A small CTC image transcriber, trained from scratch.
Model: 17.7M parameters, 32-pixel images, arch vit, patch size [4, 4], layers 10, width 384.
Training: soap at rate 0.0025, 15300 steps, batches of 256.
Data: trained on seven-segment displays showing three digits, 195000 training examples, 20.1 epochs.
Rows from block 4 of a small CTC image transcriber, named by matrix and row number. Rows with one number belong to one neuron. Each number is 128 + 24 x the weight over its row's rms, rounded and kept within 0 to 255. All counts start at 0. Numbers have three digits each. After the name is the row's rms in percent of the matrix's.
After each neuron's rows are labels from the 100 images, of 14848, where the neuron reaches its highest value: "responds to" is what is common among them. Only what is clearly more common there than usual is listed. The data: seven-segment displays showing three digits. In brackets: how many of the 100, against the usual share in percent.
# fc1: MLP up (model.blocks.4.mlp.fc1.weight, 1536x384), inputs 192-383
# fc2: MLP down (model.blocks.4.mlp.fc2.weight, 384x1536, transposed), outputs 192-383

fc1.244 107:115191119101102193129111165120135092127109122139115117129093130095107114135146134134099111130123152112109119127117103155113167111108128114125111118123133122138144148099134127122134059087113128138131106141175125136152111132153115102137147148145125121121114126140138101140093081099118160155113130127148103148158111101126111182148158091176126067153112092143174115134122143138125129167153084129155120140124140124150139136097154146174208114132139129140133113111128106145133114159123108133109141138152141171083125122114140088117164088166135127129075118125093109140157100115145114114
fc2.244 102:136110133110129110135131125130167129157095149131133127124120116122119143146088149168127117169139111117150147151123138077113086155138129133127108169145157112149125102094129175124129106109085135097133167114136183126115112205132120122158146134083101141101128125155144113122120120127115133127135126095106106133112137122145103134146125149130110211138100103124140140145131172109113114175086125121119120119131102124156136084138136159155143131174129164123129126095130097139114135125121061084098124148187159098129062108146120111088131120141103131108152148141151156126107116135085108119
responds to: the digit 9 (72 vs 26.4); third digit: 9 (35 vs 9.7); second digit: 9 (31 vs 9.6)

fc1.255 113:142128108128123144144092122112091162126167149155110118137119128178117113075141114194071135132125140096104130115102118129150107124129131170128102114149114135171098142156123107128118123122115075116128102111138154125104155157104134084164117090130132128128173111142157090068167151101120087134086124126131108131118158125151088092112118184165122184115128149145166131110129148129130111143098137100148148109161113104129088129130129120124085143101169123156106148126077129126111151113124118159126128127177100112174131110119114112136097129123140115143124137102122101114088099121149144089
fc2.255 113:055145143133141115148129155156123117133123152120155135131149097196142119133155136124124109132123159122149110122141128130101101146100139127167129112128114122132138132156153123148126107121142102132094117106123137129141126148131148123088114136094168117146103174124101154115114111133137140129137074099095145114124103093194125127147137179147133145152079157137132132132110147116090170133132178123086097125124077146103157140101140120120109134136078143130102140077115125154108132180117166134065133110119130140140120099105118125128099079091149216168115128128108158172146124135142118151
responds to: white glow (39 vs 17.1); amber glow (35 vs 16.3)

fc1.197 101:160117134156103121121180130159135158126133129160122126132126148125136107102171133105133131129129146129092115118110116133152112132140130118124184109129131101132081126120126121129128111123128126080065144092107129088112130139120145127153128101108102148127143187127125144116155175137135148144161102110116149139123043166132162165111130135138098099126133167137133120139119140096137125150127122159114134177132128145067123094205131125125088128121130134137126061114134093083111106124126129136093090101142113128099172099123174115129098113124170113123145126129108121100109079084101146127
fc2.197 105:116099109140113119128150124119120094127096114107107138105126135116074206118109078166116118092165161132140133113107129141133098144123128171137134113079146126169147142119101139108101087147131171111135142070150152118107173094175106119118136140154117124169140068118124107126108119124125113121090119157097158071126143136176120126096129140115111139084103109108116123169131110122131189128127133148111156099132122108128123126186142149133143114119143111144140159167156139119152135122131129128146088180125186114122098149083144134156143147105142164145138156153131147110137132134127105155
responds to: the digit 0 (80 vs 27.1); dark on pale (73 vs 16.1); third digit: 0 (38 vs 10.2); second digit: 0 (29 vs 10.6)

fc1.694 108:121122114150084154119134121119123109135108156118117118160128147128123134147064133091100152129112121119085133109173135132128104136119105120100187145086124129135135170100108133134136122115153122080114127057121125157133151120118108153153125130142103123148158149139116121118124118130111128120111073078114179175134103161096128106148125124159131104127118113147092130110079105112119148139115154167113105142125115164211087124154134200115122094133119117179147102151057096014093114146127123131128128122120140123133152095131119132128146158121125148125109089150141121166122129130111120128
fc2.694 113:105134140153148090109128134163088153097123128098106123173148143123105146139130094138123123090157157115133112092096121142127152134122145126151119150133130130128149152165113108106156124138123134100090112094150131154073134131137147121108113133138101133152149067126119131120124110115153119170131134152116146037128126130107115151140123137180121124137124095151117128141129158122143133074146138134133119126090090105126157114157106124110113130161075146156145094176152122098150099088123132169125117142121112146088110151127118133142177099157141180154143116213143133099130101126111153150
responds to: the digit 0 (100 vs 27.1); second digit: 0 (53 vs 10.6); first digit: 0 (46 vs 9.3)

fc1.295 107:127099093119111102098118143133154155132125095158115109117184106129188113117124127107124177141149152137137156139122157132117098115141129130088101079122143124089114060182132109133132126120119112164092163156106104114163151133158102146167083124090108118108125127117119066076139101131130137105131114067144112129153136125134115156130113116152095126181123127130139129134091134123112138135125139134130137105075130130157128113145106131126112131146112112134084130111123117157135114083113125145089155133147066145082088192157114139141137127142121098127092124136132094148119104136125144160
fc2.295 106:123143164150113086083104166112163112129131118115151106116149075093086128135126162143144141107160127126128112082121164167137123155121139135128129099105139074075101121169125128154129117111122119113148179060149169123107144151121090134151077131114104125139124136128140083088152160125113107132143111138140130123116165134095132156130141152161118135142129148114173127112134141180115133155115107121114114114081143115127101158141131096138095108163143128130063164159125154131151093140127119095136144151105107140137134108127129119103133133138154127143107129128135116125145121157148083140
responds to: white glow (38 vs 17.1); third digit: 3 (28 vs 9.9)

fc1.529 108:123109098111174123122175123107133129115158161106156104134136146136077150084132126126124121117171141120151132137127113156104158159119103128087126116138108120139123141138128128143155151127092144123126128124086116170167136146127147129144105136117122107128133127115142141128106127139129169134138134142149128155061121177157123111164128126131129104126161130102135120142108096102105146161130128137128127114075137127106135108125155127124167107159141125112130140156171128157150131120118134114134069184117192148113132103141100093143125128101129104133158194149127137136129132129088124115
fc2.529 105:082067152140125132131130117087124151089142101110109115147169133121109105128114115148143100127157140096184154118124115187105161117115148146145150165123126133096186157129077088093109151155134170079125133067149102157128133145132158139124165121111136145100105113146107102142108133122130131126161080144094125103072156127125141103090121116100111134103156142162109113144103112135072137133128080162130145125102139133150152170119135168117153114152150119123085136169127111106162093133115124081068075165143139128124146098159132104133106121116158121072144135107107105143176104046081130132
responds to: decimal point (100 vs 50.1); second digit: 4 (27 vs 10.6)

fc1.276 114:140104122120154113142086111143129094147150120117129094127161122155129163124116141116133115134109099076143101102106130155128136133131146131106131123168117146132124112119121115126127138103117153085161126133177087098123179152132211126114104109155149125168130115126111150113149134105094120132141133086128117118139181133143138165129131130115122151092136144127135127135158118168132110162111124114145125103167104097131163122085141121118122079127183138142097115099110135129120126102153103160119125095146119135171117115145124097083103151125122137159137096132123104143123132140159102152
fc2.276 112:145118124124111117102158133126101114146150131094105115129146148147146119123143111147116106159117099094118158114141101074108098097198091041192111091142123123169145084157159131109124141178139087156140134116119154144144156119149138140113157142131109132158101167093127133141096166136147142133129132115116121122111125138127122137106132097112125157118156151127121085123065121119119144141095132146114132043158131081134187119124112163155100116115095156149130160137125119144109118127100118153094168128115105117124166194133120165132118158160123135121118118150074086122116143121157137121
responds to: the digit 2 (100 vs 26.9); third digit: 2 (41 vs 10.2); first digit: 2 (40 vs 9.6); second digit: 2 (38 vs 10)

fc1.714 104:115147152116149131142158117095151149092127119125127139126165114151135135132111108131089152097108123136118106108143118139071123113122144152115178144082155098119130125112130116118108109169113101085150154123121125150195071042159094142135141125131113130082104171107199119123122130098113155099130130103062151118116119125126161127132124132146196122176139160115146133166126118152125181075137153128143167157140126126140084150126131116135102168114128120131146084127139092147137127135124121124135143105109098191155088144108149158120145098152148057131148128097135107122094125103132156099
fc2.714 107:137135129126116127128130161139118141119113093158114154140125136120150142129119112088112091156148177128096106096139154149139173103107120123101130130142123145111117129123129131135087105153106124146146087138118095181125129118106136102114115148135094127127126141118150144135170113124116140109135161105129114084128117114107128113125114104091165085174110084168123148193165128118131095103126125143195127109088121135103126128106126146165144099081160059089091151130092142162225141045136101095141124115078149119144092113137136134122101087136145149131141113082063150099112109144169133127
responds to: dark on pale (93 vs 16.1); the digit 6 (62 vs 27); the digit 5 (61 vs 27.2); third digit: 5 (29 vs 9.9)

fc1.153 107:132142105153114155129124132113145107130129125118119105140127181122143148128120112094129131144128167129085061128157171155107097117137117100132124144128126128157138079098095163092096115116134117127144106158139128115159095159178135142139136135126104160114185120160158133106088072103110147149153117102111125123183145125145178148149142110140134118098124132109168142146101149128137128122118075164129108149138105148114121128143104130134155062142080104117164115109127037144105096186160126123140116114166148122129107145108179135169134122124146123164117121119145127114133096163134147142
fc2.153 109:142147112176099082093114138179191178160122137096143092086048113120149128119108139128118150093125114112092106165132111139138121116119093129141078133123150113131138121107143146128116108115147161124147124139121182123132133154140100129086133123097089133123119135164170159113105151131132131109096118075126095114141170126113128106139110180111108160119110103121136165121146182119099151132152116120155149160089126129127074128139122127134144130133105158123167125082159130144072162093120068095110105135122123155135069122155129130145126140123136124127118098105149131138086104101094145150
responds to: the digit 9 (60 vs 26.4); blue glow (41 vs 16.8); first digit: 9 (30 vs 10.1); second digit: 9 (29 vs 9.6)

fc1.211 111:082120122114097131105116131115127158120119125142103127130120141147185102151116101114097111147129122126116110164107136082178125113130115149169123130107139123098142171130122128118108098122146140112143094060137129127097122122120099137130122131097136156162163158209131169144110155113117129128107123138126114122136069148127112109106126107124122101126137149133078121104123093142144146123139147161158073182126096128142144126177105138136075104112051156128139103128131154099138123129128099093095133094118092135121168105105103177103139126143137171151164096143137094128149123128098118122
fc2.211 115:063133126156133113113116144120108121143138143117128125112141123147083120144134101115086114090100061099133120138123126115100125175093113140138072127130144124159083155117104153132148130121121144118107180139145108136131133111179116150136124105140108117135181145130076122116125127129137122169127134142124192096125120127093140151141169110133103115117113131109103147139172167123128147087144129129102120136128104157106172126122116130158192136161109129122188104141154130129128136084134140165169122112123138071123133139164145133142124133115118144166124145178155128082124165142136131138
responds to: the digit 0 (75 vs 27.1); second digit: 0 (41 vs 10.6); first digit: 0 (32 vs 9.3)

fc1.333 109:087132122140160127108113166078073116124122132118190105131119136128177138176098115112120142137165187163118104134131138114116129118135135100122144148181112144134156121147147125124088084154091088127138093147152175139129146138135147189147167082181113074063126126159163135123134077179136133106081063146183133124143147142147144126148121127117104154141126129092113142121155130150109139129113091097151133143109139147116146096101128115140099121126118102136088130132122120173120141091124052122132086137117143096128103106141148108137121151138139132135113085113118115143122111123120109117
fc2.333 108:111153111101131130095115155140131173118087086124132115198126118128147120120148155146117115156102083086119195143121128152215111121145116137108136104106113114116171128153130115115107121167128125144138125105101129132151168137109173145126132114129121099139117143130096137104104166101105132119124130091134097129143124130068111128148126145126106158125060089164153128130086135135136127091067133143080114111128163142143119133147139110145137091127124129143182118154152099114189187153129132123112184154118116098155123084113156167124125081140134129131193099128129149140124119125126124142
responds to: third digit: 6 (26 vs 10.1)

fc1.589 119:111140132112149119104113125096139124120143107139105120126111166132137078135082057104132126154122094128125080131100103128122121116121128159177127162139128127116136133140126105088112090106142141132151105129128155159171129127128106118107128123096108147132132125122114140095103151148077125171121139156135147094089095135105078135117151124155114110146191141136087113144118134151127145098118151120125127122093136134141118112137085074116082127112052158103125116104136140150144119127128086106104131102091053140119153132126140143093118168145106180128122100116112117094129152111126124117
fc2.589 110:118206105116155087139106165147099158188102159134115116118136086131125111130113121118072132119163055129114120145145122101090089158108126158154121131141145137132106109135129180144127137145115155119110200162086147137123130120181121147107130099144120161110131144131123128142111136120132116133134117139125131105159100097123154168134169113099137114125088153119126110164140159152127113126119131115102069149115132152128151119133086120131199144102122128084116092117110142115154100128128141109146161161078159075145134146178117130134087154113106115136122134124134144111148153122142122141
responds to: the digit 6 (98 vs 27); third digit: 6 (56 vs 10.1); first digit: 6 (34 vs 10.4); second digit: 6 (30 vs 9.5)

fc1.192 102:132116136157109110145121118145126129137123123139113096108156127137096112094091117132156082094129103182107129144162165054090127124128140157122110083120130147160143133127101137130146167143148093103148144134106130126118131143124145149155097139099127116118110109132137172047114104123136136164073124106137147108136122121134128155120129155096120162064129160131123131152106180106123117101128130130146146137138150112130106127086159101094150137142109117130129149127147160119141155102161130150136124124102145112167147156099139132148172099133137124181124118066125157101141122085117135130
fc2.192 107:131125125139108109121138113126108174130125116189122136083121115147118118115120118198182171126090121117119128111178070086146132082113113091140116114143137185125129109148150117120141147119134150139129129133155078102135129146127173137134088147157135097139114121115148157111126124130100136102109140091147137138122122140118155118141145152087138128144127115128071149116102173093156083125144098159134143145126135143133131086128092128129126150103160127157122108082115131154088137138124127138155148128131083156132148191115145133124120140157127159156138117108144124125124136110126128100
responds to: the digit 9 (54 vs 26.4); first digit: 6 (35 vs 10.4)

fc1.346 108:114103129148093119116116141080140095154129194120151122113109162138128126122099085114127151128161197136103112123101198162133142128118123117138143130146137140127147057101142158092110149111124190168103116156155106127159165128172100174134122122145097119127139119164141124079110094134105103128087137140099106140112157110125174184136147119150129126126134122111128103152186167083162153128123117117143123146074091154120134120049120173148116141129126089181148103112150125144131119170107165113132139135135136123103102179142138101139132109093132101127155132144156129134135085147069114125
fc2.346 103:143171111160125129068113150135169162149117144121168082123107131102151128137126116118111142142184068104087126168149164137137138106163128085122117157114164124165127114122127132131106143148129152113162126124171144119119084122126115159130133122090126142125119144168132146106116133106124153137169141091127106045102177148118089121099127144044112111124122084116166149128099160143127130135155097099119183174118071136111130129139091138131145114068107142124160126116131126132141128127123110112103139131136114108127119116122155129155136136131092144186128106106105151107120118113136173136
responds to: the digit 9 (70 vs 26.4); second digit: 9 (30 vs 9.6); third digit: 9 (29 vs 9.7)

fc1.32 115:153115127114129165157137108159100149118128135123132133117114110086122096077132151120119145127129132147121115144121168156120110114114118173103123122102137126120110108138107145135134172083110127170135113130103102125061168121129162108122072132176113105133125117125097128137119126145117148141137096161131129134122117116125128102121150099150080127092132131120138157111131163134125122094151144087127166151154113108110141099111157146076161124130119139148132157158165165150137091164068063131127102126210089149143123133111122134121132134139124183109084180118070064100111084129122169070
fc2.32 129:186126183130127167142175128159129100110132145117106110120126122063131148084099094088133175131106134171127133133110128177108135139139118143072138144117147123135141186153142155148063123138131166083160189127115109116137143124095151094131125119120121131174110116056129123157134149180120129110093119112096118104111116136101115096149137150153118094103122084084116164110156123124125111128111129130138121145119153060184144147150132126093123134179150106138138121117136122139161144134120143120124170127153089117127103133104108130099119134107119142093131148139126133157138144156155157115
responds to: the digit 0 (87 vs 27.1); third digit: 0 (66 vs 10.2)

fc1.404 115:116095127132103133128139183132103117150133116089129111137112132109127117132141202087138130145135176101134173130077123099156112120109097126131102101146122125138123098145138135164130143112127163105115152153136145162126115084126122131117104160124115143099132150098125120081128047122070151162157111147128157125128112166114126138127133117147128141096150139154129131139107184149073125186193118134105115128132120121122141120107164138178108128146108128135122144122129143089117136129167099115170130125143129079136130130144084085152152125045126097124127116129165074140113146157110119136
fc2.404 112:109093109120172101124117132140125139150131135114175094102099125120154174156158128107124147153118071106172109137100131164107139133092093140119125095111090116084115144147101148117151171138131113117177096181149102110124132127124112124157138083179149106189135122152151128118125143130178124143142114112118116093128114150152112166158111148146141098113144140128080111120117125107123143139113115124126129147128126132159111126162128106093118125131110110141114155124182151124148135149137139121121135124114154101130150110126134130119119119111116197133183118108138112130163107142106129134
responds to: white glow (41 vs 17.1)

fc1.20 099:147190120134160098121101129112127137118139131093140152137162094124118119083110101128156140127091122122139149103120138148113145112090125130068186127171107116125170106136150133139142114118119127141182121134109112132209094113148125167130104121126110167098133125139123133124147113160166131115102112146131145108100109114119166118147156131154157132143085141121151065139104145104102121135122104113156138141119136112066118135136138127123139116119122117133066118127061166115140128124119126120115153105091126112128104169151138147126137121138077086106159160105166127133131152121148147121
fc2.20 103:088128181157131116131118143127159149118149131110130156129128134127105166158148139113103118111092106124100110146122140120128151121076124133072141141125139162121145126106127169155160199195110150101177102131112125122131135118144143117123143123096102126115064114128109114107113102151095165085084145145146138107121086132087101164167152152118144111132110134141128161165158179123153116124133122114114140127125184076084143119143114147116100108122153104127110153082107186103210120103137154129136124121073109131146155160111130133102110100154120138121116149109154164143156122173099163117
responds to: the digit 6 (97 vs 27); second digit: 6 (45 vs 9.5); first digit: 6 (36 vs 10.4); third digit: 6 (31 vs 10.1)

fc1.508 102:126102152156106111118017152161124093152126151111104119132166125137119125112074128096122131150178134155121131123122183081105165137156129120150109099139139136173106123143138132128121153122151179153133155117124123145132163160114106153108127114147123131110154156146137162115100052140118132128128126094121124119083139127138140167170148094136183176106141147104101106122118157092122109109139105153117114118118109136119129105120097132107132085129128108096126108113131118155117120107110128109130105107129142094105165143149149167150136119140093137105153099123147121131125089112119143138
fc2.508 105:088130135152188110101101136129138203141129152134138108098112106157103117138099133149139138131123086108100106130143126145168134098133108136164115123118132116135163082148136108097136125108134127126190116116152105106161136117128114135064167127153160141098128135123142130104111123116129156126144136111162128123116126134118139128157130177126094137176098109091131142127120153166088116159137131165089129123098123145104126114085131111131137105103111129132142076119155107119134151126147145122127124113129117112120150161094088106129118141157095126133139081110128115142076159037154120144
responds to: the digit 6 (76 vs 27); first digit: 6 (46 vs 10.4); second digit: 6 (25 vs 9.5)

fc1.105 108:113111165132106104139145147162128168138119093155122109126161114127143124124119170069121156144118127110121109125120091134120166117117131139101118081164134131135089087138132094109114096106096135135119138156188129111115141126131128122185129119108162104123121103138112143104098123148113097118125134093125129109205121110095151151186124143112140169124142125149141116128080132132132130110058181105162118121133140122126122138091137135112143129111129121132128147084094117119110106132122153149119124111132146102097117145098108096104122134145132112168043119103138140158150191129153153119
fc2.105 109:109135108126124105157130115108131110148144152169146148087210103139122180123127140113138165145135192118141094126115187130120111139103091109176165149157182118124126165158132153155127100130130043077057111112125138125117113120116115133140129130119176115137129082147095146144107137139134128125131085128176156151165106113201132148096144103128111124126103128132133149131099116128137166154133124113116129124129142153098144171142130116159095137152108127123139137153074147119125111137132166127129102148125109060115104131123133145099141098134140127124149093119111150124115117130126129136
responds to: second digit: 5 (29 vs 10.3)

fc1.308 096:146121096139148146129127103128154117079113093153077140164088109108126095153122127177106081088136125118107142110142142134138117166114139121152130175102135135094122190128088129121113058164135173124116150134124081118138138157120083120105114127139164135118168121106160152145130109108109103108134107137091163117131127141128132120113130103131133117117123120124113130128095125126111156133156136119124138126115109128117132103129082128120129128114142131099128122101135179132137120147107132119169127105139124169143117131129151101121127062115169172105095089122066121135143105098131123130
fc2.308 111:055101094127157141100142102152113151110143150101084128123120141144112130165170131118142140119132170123156129135088106091140131148099138129146119174109133117124140146117118118147113127149129155106097079122134098165084119118109123137130085136142128155128151141097144091124168133116141135096101131172124201128146108151109105116102107097146097110105135100118147141123157124112122126126124136141129128130044118108128164155102133151147144128131125114138144130136124162106102108099131124184116145122141159119087144129135117158120127055129190151101136165147154105119139171137093133105
responds to: the digit 0 (91 vs 27.1); third digit: 0 (50 vs 10.2); second digit: 0 (35 vs 10.6)

fc1.706 096:125103122070118102097115122133138128127118116150113109119137120116102162116131129131104167066121116128124136158159097137078112132127133079129135062116132134128149124126122141155172127100140124171136142108107097131129135133124156147114153085111133129164110111153130092157130126108110092097133128129083167096145152170142113120164118132152141095178120115163089121147149072137109103078146114124128136124161124140199045114123128156181136132117095127154101133121130093113150170125120149159105134131123144170120121156104136123135131113107157128126131113105147136136103146062123138113
fc2.706 105:119130091145111160166140120062125119082145139115125130156124144158147122181116121157132126128125074134129155086142145083139128144174119134109155103117126129122089102142136110167140128095179164177101150131070129149154134142162121160087109080166154089131188122141130116168118119094102144160104139107119104079126116156098121128099148117133122175130138132121140133119109144134086126121126174127092120129125158094165152105134132185126102106132150124090118110134128123105118105121135169155115131126156098181136131098110162145126135136122127119196078103130113133085111114091115115114
responds to: dark on pale (71 vs 16.1)

fc1.82 102:146134134118126134062113123121142152144131119156140144140105120134152112131083082144105087119127126136092145097139147133094154134140129111149103139121145118131117185148143130162114119138130122121145112131145122161129133153093126138153132128136133123136118122134129154093163095090101100090111167145175130151107164123134167138120163144114165145121125133120097108132114119074083102139077138165101134130111139136116150099109182160101164142149086143101062113117104111120126128104184128119136162127132141061119149082151092092133123141141133131120144123130133159128145117083172092144
fc2.82 109:194130121131178146132100123132115126124134117145102143143144141108111129143114102132169106119136116147128127141095078089120079137104103117093120128104120159105174133144122139140107153129114103116129112164096126138125152134112154102141115151140105159133125123128132129157180173147149128079122136151131143152129123110082101158143135106151068119118087119181103131128125151131117161173143106086112117135100129132120121123141112155110118135149109135120132134094072151145134121132108128139098121139158125080133188157144149080123145110144167131114111156119125158148135099129178146139
responds to: the digit 4 (76 vs 27.4); dark on pale (68 vs 16.1); second digit: 4 (35 vs 10.6); third digit: 4 (33 vs 10)

fc1.167 104:168109121100145128165125148155083139131113126130128139140095139123103109148101134125069128118072120156104087148125154123131086068102094119131091114144117112116121153155115130102146149133119125123140124197122135123127086147129153121193144136098092143127132128071131146186154127110061194133182111112092088122180154121089127139138160111135118131112121142138136179120176123160134033132085125127121126118116117131176135123149117137060110101082118144065109142101149135088117089093139113130102155076092163111172132095128108153151111129116160099134129129124140133123127134126104149094
fc2.167 101:137099066122132181151133141163188150128133113094167099093122125129137108098115118124103134128134098097141140133157120127145151176121115113157124088127128100124116080139098203108126129135148106118162126130118114138123139126125124163121095104112137128128144146155128132122142092172123146154126087111130107142125152122096120078194137125133166175129126138134077107153169154084129131139125123174104093142138129165120172115126124160076170115139116131140162152115160129123137137166107103116133140132147123133161127129155136112139161120138132148133103116092149093202111112126110103171
responds to: the digit 4 (70 vs 27.4); first digit: 4 (28 vs 9.9); third digit: 4 (27 vs 10)

fc1.544 116:127125082138130072121157120116117157132119133137132117144152113162097119181083071159127116153155102129119110129091123181096105160142104105126124131127163094142149150097114097127158089153144138166108094112141121111128155145126128163121139118156103126122133123126125142145103146099114124130116128141036148126125161105084130096126120137104123044148182151174124147132082174125127162151101133103112127118080145125135158135167118090121184151118145172162140088128149107135133146117109139132139135125130147127137127127136143099134145091130162122132096114129131169157143127129121138154
fc2.544 106:124148077148191105122145070110116147085070219134087127124094120107143131134127153107112096119141128114142140129116150086086130127133096128130139146102114146122161144157128125143131121134113143118124152118113124118136096101154125126138058135140125120132112101124150182135177165101134171123102125120191128143108115153112138129108118115113100102066147132139133109118124132179090096119129147090109121137123114115104122072131126134134122147099108147072129125138124098104109106125163111129098127115127110125117147163119116127139159127135110148113120123119168160104121093170133134136
responds to: the digit 0 (91 vs 27.1); first digit: 0 (48 vs 9.3); third digit: 0 (32 vs 10.2)

fc1.765 112:114103094116090076164128129127136106146157192129145116141121119111135137115089099149146073108144118088124126151158133138125121125124105111122140111101138104127135143126127099126138140124144134133077132135116114125106139145116146118161137114104110136168154116125121136131172154130127077144120138105102100118135139133131102134114114126114072098083119108127159115128121095108139122156124109128144087116113124147141135122213135130117111148128116073138181152119134130177107123151069139100109112139130137105143115162126105136076091100124139122125124130108118133154122132135160131140
fc2.765 102:126123110098133096108137080114074129152181149147129108161126137140146149139158113143122108118166065134122154083127108119104129134136140135135131139117121133132165158132178154124150109124141188128116100117127146142160085137104125115111074129117112112133133118148188124108109117103161152119084176099132150164088142143083156126149163178119095131122156111098107146154089161092129097145095116124096161138091077110117118171113131142167107113148105120151127184129137131118113115133133105124130114132150120079126166168135117135132130100144143186115166127146110096120128126100132140126
responds to: the digit 4 (79 vs 27.4); dark on pale (68 vs 16.1); first digit: 4 (35 vs 9.9); third digit: 4 (34 vs 10)

fc1.188 106:146111216179109130140119113124129127119112118134140099099132128140136080091165117147129166106153146090109113130098131129134094137182138109126142147146130152129100135155128141158098116144127139158138107108081206113082099142057113158104115124128100107172127145107133143116165184137188127146132151132110071176067177128138098117150136107130118148133147123159138115102121085138134145170085098142102120121117135091150109132092181106118132137103114157125115110091115096136130132086088143110164106126125120138130107092126132123127143153146135150113105184181138126162128090120162138126
fc2.188 117:140129131134122111113153123165104130119103082145123135131121158123099146139139100152149087100137118114126158146122114069160116117132138125126087119127150127150156109108154170162118145155111142103130121098157180141116061083115118124121101127152153153144125144114149119147077188129150116122146129140135145110120159101116113130123121117121096096160167153130118088134147109123053150151166081128139139115101143134088141092070138141127129117091107138144167134084134135140150114086174128128108124116133070136133179114116112144154122141123151123114132144117134099139126156144160153134
responds to: the digit 2 (100 vs 26.9); dark on pale (43 vs 16.1); first digit: 2 (41 vs 9.6); third digit: 2 (40 vs 10.2)

fc1.282 107:110126118151129111116134113098117137094131138120129130124154116153158162115082091119141121093139134158136116164105132131119122120152130101104099147128130116135145125130147100124133093118123144120174149111137160159122104148132115157118166136129158135095095140151095139104122081112110111131113146076106126123153123148142121125127116112128119154164128120128104167143109151075161157149094140136116135139113157102134111145144171103139141112129076183128133091137172129143142098100139119115139107102143166129100079113129163083155137128166142119142109143163113179129138127166161096167
fc2.282 102:141127130126120134140158126106154141119113121135105162122130123095134130156114158135154101178118120151112149135070123142138105123142131130108128071122133066136127137121110123139134126124102156115122151123149133118156128131107135135152127158123135125135106123116140073129150154125138143118134136130112130120104116120123138153132105114113102144102112152120121128138103163138096137158053157124119109118126125095122104108132129074110108103107114155101056089132119135143122119106132196115111159168159104090118061129134123121100140152131128121090188117139128133141135123139128135124
responds to: white glow (53 vs 17.1); second digit: 3 (25 vs 9.8); second digit: 2 (25 vs 10)

fc1.286 116:086098068110131102087135139129128170119128122128110129131146135094119122102131086147153172133205127112126145173154081102134097142165168135111137131118161129111109137159101135128145124191186148121115147105102154084108112144172128163114112084112115120135149161164149143141127140141111111134145137090113131206105089159135133125137140136157163125096128114131127140156084134118141134115116126156143145133139100112135117094151135097134132173119086170167158082145119104107113089092119199082101124159118123176119119145117147086126083131148151165133137168138122155162149102126133093151
fc2.286 110:159099091087126146175123102090114129184091160105122175129112122119131136110152107094131110123123113138131194126128142130166132132145121134112118127159100129150158175099170130178123131116161169086155113108181151137090125131139116105129135130133121112126145135115118134133086146122132128111140135125116120101159146124165124161093106134133109093071129113144167154157119120100104113124110122123135124069058102120127151123129122161131149080145112133122081132130128098137079155111162153125128102131063127056104159104130125161126154150147111122109138145124125138131089138177096163144
responds to: dark on pale (99 vs 16.1); the digit 2 (94 vs 26.9); first digit: 2 (40 vs 9.6); second digit: 2 (38 vs 10)

fc1.441 091:127113131123127132158109139123141133088162122125145127172146132090129119152090116146137112129139113097142106150115152140088123161131105091147131128165130085120123150119189125183148123123113139127131157111123119181105133120103082141157109120104130134130178120107115130146145111126140121087137124103114124128128107081124129127171112123172128123138132130125135099127110109098109125137128150138143149094095122157174131133119146135145090140098119104151093118126122123098080086095115132143116142104105117124109124148127123109145100123130132126126128153109207149153151160134118140136
fc2.441 091:126123112159170177129136146111180137126136133145140114132163117141101106146134121127099169136154106138110079112122123154119151130144110169102147075110128128133106140152104135122143123135171126124128140116134095102128121116140114100125105179074168117171132132142123122169138121113135139167065105100079143139094118128147148090123132136129103141135084142138086127136123133136108152142116157086092161119105085105132179128117117134115145132130144148090122142123122170148128122111141140131128063131130131145131119160132144107134152113127139155176091079111116107043114128148091127116
responds to: the digit 2 (76 vs 26.9); second digit: 2 (37 vs 10); third digit: 2 (34 vs 10.2)

fc1.83 099:082152133124149133148112129119122141082127145096105134109137135130120149081142103126131127111129123118126128153121113141135083118067140136099117156119073141151086141083113141092130104114125154128167070133136098155142133149165111158139130129199094132124118146093148136126161103088140103131130130099149130133151157085160106123112155094160129147138143132185153105140113107140141136134125137114106149156144127107144114113135135161126146116129129132082174097128089084142115133137130110166107108096129126176108172101131141118114144099090139131118072127144107098133151131145131126119
fc2.83 106:146151116107106128163135132121134147175141126129125142160105128155149147131101186144119115104130102157126119119101114141115098153122173129143092136118132121164161128131141115146147081063081119133088165140124163144121124153148123129150106088087109147127151140112166118118120123105072123152161133096127091156113131126124125087169137130134130115125145101122114181128126092105172149144097111138130077134121128029143143117118118131089152125127086125117137127135122114148126177132100064101113100143132122163109117119155115136108133126139105129114148115098132148124118078131148118106
responds to: the digit 9 (55 vs 26.4)

fc1.405 129:102108121166150136116124096126120118127140110128140127130184134137139145119149163104147114114152140126138127131135087144120138154125086127147120146115122132126124140136116119136136143123111141136121150138146152119167141170125161119140175131086155095099109109115152127172133092143099095143123126116168138167079097103122142128156107137156141114107117127092149113130152111162128159150149146139140109103122132135137126110110118118143088120114084126107076135141149125146106156138104149094128099197091153112113130138149132114128164115108181087148130196141151194141128156094148146142
fc2.405 118:109129124115118142122146106098095152123114109112153148104151123133076114134103117177170135143137151127180111133096114141137148057121171171109161167102147178139092116152107137110102126146163194091100100125128117167125128163086190135135122109129111137096120124153097137128134131129115155188177132128107110144119114148149176115147125139081114161163177117127164134149118134120147116142162139157122160108111106129154169130136166143127129108145131128134109124195110133090089060161101127100160128118131132122120133113135156131151108112105145123122133124124107122140124125091105097136
responds to: decimal point (100 vs 50.1); white glow (38 vs 17.1)

fc1.675 101:077133132135126164093118132110112108110097127111151147146131125131171092162136164121184127145126156146158121085095106105141179160111125133124173128163116060116157168159151127133128138102124172134140147121102094124148138140114120140168169129156099118119132129125141167144119100165099133123123117154120143148095115108118121148128141161135127121138162109119138132090143128109114122125124113128122115128104133117119126132157099088123097151071107120162126107123124137164124145125117103142154111107109161128125126113198177124163102134134112164110149104104090116141098134149153130122
fc2.675 100:160132106118146146117141101130131127101118090089168160159126080114120138122131162106114086128110140129098188140116141149133102120178090141078110107084114159131128129137111106122095099162145139148116089072105132141198140126123125159107122129139117124141124162108113134111100195131098136161131078103123109134134106125102124116109141124122133206130107138199133151124128103115128116140103116114127131072114160115138097117134113137168139123134126109130143131127105136050121184113118111130127141135120128165107113121155150152126108093128113145126196152122142165086144129124135118137
responds to: white glow (37 vs 17.1); first digit: 2 (28 vs 9.6)